A small contrastive audio-text model, trained from scratch: batches of 512.
Rows from block 2 of the text encoder, named by matrix and row number. Rows with one number belong to one neuron. Each number is 128 + 24 x the weight over its row's rms, rounded and kept within 0 to 255. All counts start at 0. Numbers have three digits each. After the name is the row's rms in percent of the matrix's.
# fc1: MLP up (text_encoder.blocks.2.mlp.fc1.weight, 512x256), inputs 0-85
# fc2: MLP down (text_encoder.blocks.2.mlp.fc2.weight, 256x512, transposed), outputs 0-85
fc1.17 074:134109150116133151115123134166158122163138134160098138123134132133127144083141073092135140126129078164134121149134149104178091168125079114105090147102107170122151125113145148132126171184120147122136130082127123110129115097090145154146106153123160085152145114
fc2.17 065:143123146101153186144118114136164094145149086153116143114104143157139163105114096091156153158087108155097105082141137107156101142141097133113086132123129131102161131110139136116132129166122176127143144104119143151136098114087160147171117153102135097125150092
fc1.18 114:097111143123122134098137089128112120147171128132132153125129080080121152106159112128124154126113133118095075113128123110135101123180127125130142125126156101125148108106137098114133118137099171123170130105147173183162104155135125140159156139118134142167114132
fc2.18 121:125098114130138083121163094127160149133131124075135132114153109117142084146167162115088120140170170100104097120130114138112071066146147131134141149107133119140108090143165115131154093145120155115136109154116104143138150152115159123146151137134117192125099124
fc1.19 090:094127108113165162103102125161150083132119101112106116137068108125130136105155077100102152159124125154092145123128106143124122103146136132139138162139180183106155115182141109109100115105154155123143133109094091143111118140109131112146090109089114129159132118
fc2.19 096:103125127133141136136133160132115142103085105097145083133154138121117125115138071128092131143129157153116171112133117110076112045154143099190149122187125139096129115146133097095077126106141175122132127151131125141141119149130118092168130117134106174137097141
fc1.20 102:161121128126099110133134155149141106146111153134070126118116138162145162112130089150173150130175098161179144106138151158175106173134106154134081125130142109156139170107121128141133118172110086113160119126131154111113137138101131181099122170127157132164106101
fc2.20 104:143126140131119090125165167124124118109084135138128079124094127120122127101136110133132132144206143142134190132142135155109117139137114133130128117144159109184156142121137103118164122162117074120158113110142151100120145153146117181126167123138139151163048113
fc1.21 094:129147136135095149103138122143106141174151142162111182158118146136113131116101135112133169114065121120136122120150122094128136128140083124090139110122180126107181150128110147155121146157125136146140128150145154139130100114132112124153133123125141094115140117
fc2.21 116:141141160135113109157106110143134154137129115118133129136130106142138121154139174170136100104148135107101109139106102117154143113105156126144151172139102123153092104144114144115157114064123066122139154097108110137113154124139144123085126132140130138134133187
fc1.22 099:150147123149122138126126133132149134141135135133123131157116148140134137125116096122158136118125098147128135123119154100144068134125031096131130144155134149132140124120151147110136129153115125144158141123136139141101127127123163168154121157121146115170135129
fc2.22 078:134141138108110097129149165157121144111116122128133081119156140130156095119149097176139148119199139125091174144143102121102143120161127136139139136134115107197103117145106137120136121130140063145139097091096122124102114169114087195097188120132161142158048141
fc1.23 090:142167164149113173142125132124122144127134174153124114153138127062108143120112138114125122154109111136103128188153149140141127139114100087148143146149116134107154138118121145105140170111135120153175127114163136121125150106153175134151123127134134121140172138
fc2.23 078:176121111165135112143124123112125172117123138106139114148146135152113117166120153107103107131114162128100145083130126120101120124057131147131139111130114147127118105134148127126134114122137110167104124146098096142114165118120154127139097126126101114104144162
fc1.24 101:110121123094118158080143130120121120141119120112106125103094137111143121089134118126142158129127134123161127114143136124128131173140102129101129111090172103108152119125124154141146195177091174107139095143185144141138108109102117142145143168123135134115127098
fc2.24 108:150171148148109120140085143149114148119118161172145147166132113143130118124111145178132113107117140133139121158116133136125166139125137123139135114155095120136122141133084131118162131074149075152119149120136136113140132113173087089075144108139151114134107158
fc1.25 098:116113146091132147120108119103169119116148175153110126157155137138131133115156119117168136171108104163111092140148140130184092163150096117110081177115090151112139130145143125110141134151128149121166126122133128122123132111094150158147125168112139119157124120
fc2.25 083:130121136131129176149110102157149076164138109084113176092105117133124118124143096140172185121130153142134083125131157139147142167180137115136155136108208090103118114099133130102094126137067174122123135100126162127158108110135127188112129127112124115097126120
fc1.26 062:161128146100135156133109119142170113159149132161114158150096130183115142107115104103160141154104083146134111130143157101162102168148098111095098150126164162102150166119140139126106131166083151129144141082134152121126136113095151160129105161104113091150159102
fc2.26 078:132142127101116154131101107125156087170147130148106166145108131137119154091113098108154154141103082156145107139135162114154099135128095083123093147124138145089156144112148131120126139158104161124159160101162168130137117115113155176154093139113117088150150105
fc1.27 086:113119110111079114101149139139119122169160114146143136152103141137112188115113139097101149152066115107131120130135122094118111107121119061101156116148168139099170116128122093137090125165132177145135152132151152142131119134179139114204142108139108121118142159
fc2.27 105:147119130153126107170117114117154158090127144100132121122122108152139102161132154135134101108171130118126087167089135143161168144145165153130116169120113131132079140148144141117125107081113117130123118131102125097133134136119154124087125126111133168132109139
fc1.28 092:137135115148117163116114123118139114124146151148120122116085124123115148109125086138165158147121129148159094146127128141159069140159114096119092146153115109113136170087142117126110144159119168143153146090155155098143110139116132166191146154125136115141130082
fc2.28 060:101132143092108159123099164126142122122085146134119143141098145113124151103108091097136114117126091153133149140131166123125124131179083130105145119152171109132149132142161147115122140170122091116148169116138152133143130152150094113155145138088184117150137115
fc1.29 067:176130111110106149116112142158171105153158162177102137134095152182150136112126099119151150133107091139129106142143149141158096135145088091104104138136145161099156147159144115148115153124132131163164145095131142132137095104092149158146106147105103120151154107
fc2.29 067:145132093124093159109089125138129113140149152150104138138090170136157146118134119107161140116126127146138109138108155138142083115131086067135115123148121144063186152171163125175138134105157147149152148139153132134129067090113134189171097113099126127126129122
fc1.30 060:162127144113138152135118124146175101156153131158117154147095140180119146095121102096144151154112082150133109149143158117173094158140077084109093157111142156103145160119145131117117139153100148111161143089137157111130138103086152156136095158109125094140153103
fc2.30 072:135139134109132157134105108130165073167142109144114175146108124143128158097112100101156153150111091153144104132136151115155100147145097079117098141120125146097161152117145129109115130174112168125148162106160164127138121108112156167151091156113124088141144099
fc1.31 085:132146119117113111120108127147147132172113142154150184170125114116120115075126108074108132125103076137124143136146140076110129125127079090112127118136164139091148139135159132126113157168126136141154155124143166138145170120148138111157092136130140095150169133
fc2.31 062:103095119134123103102172116114091139136155138144158145111116119132091194083120125164113124104123134112113119109107125121119137113137167119109124122094107109114114122143109110129113124118122131085092142121174140135143083138140117144092120116126096114124081118
fc1.32 080:135153143140110124114114110131132125174137143138083159135102145122118166096118094107148149134132091150138119136145146133146095148132088103101107161128139150100139155124147156144118162173123144137167125102138176135114129116102155162144084144116146079167152122
fc2.32 056:144143151130128148140142140101153090133116121112114125090103167157144158132100064113090146140159126189142139161108141132086116097164083116105153128131123141079139116134143122172084127101107121129138141145135113134166141097149129110159083161119126127140132137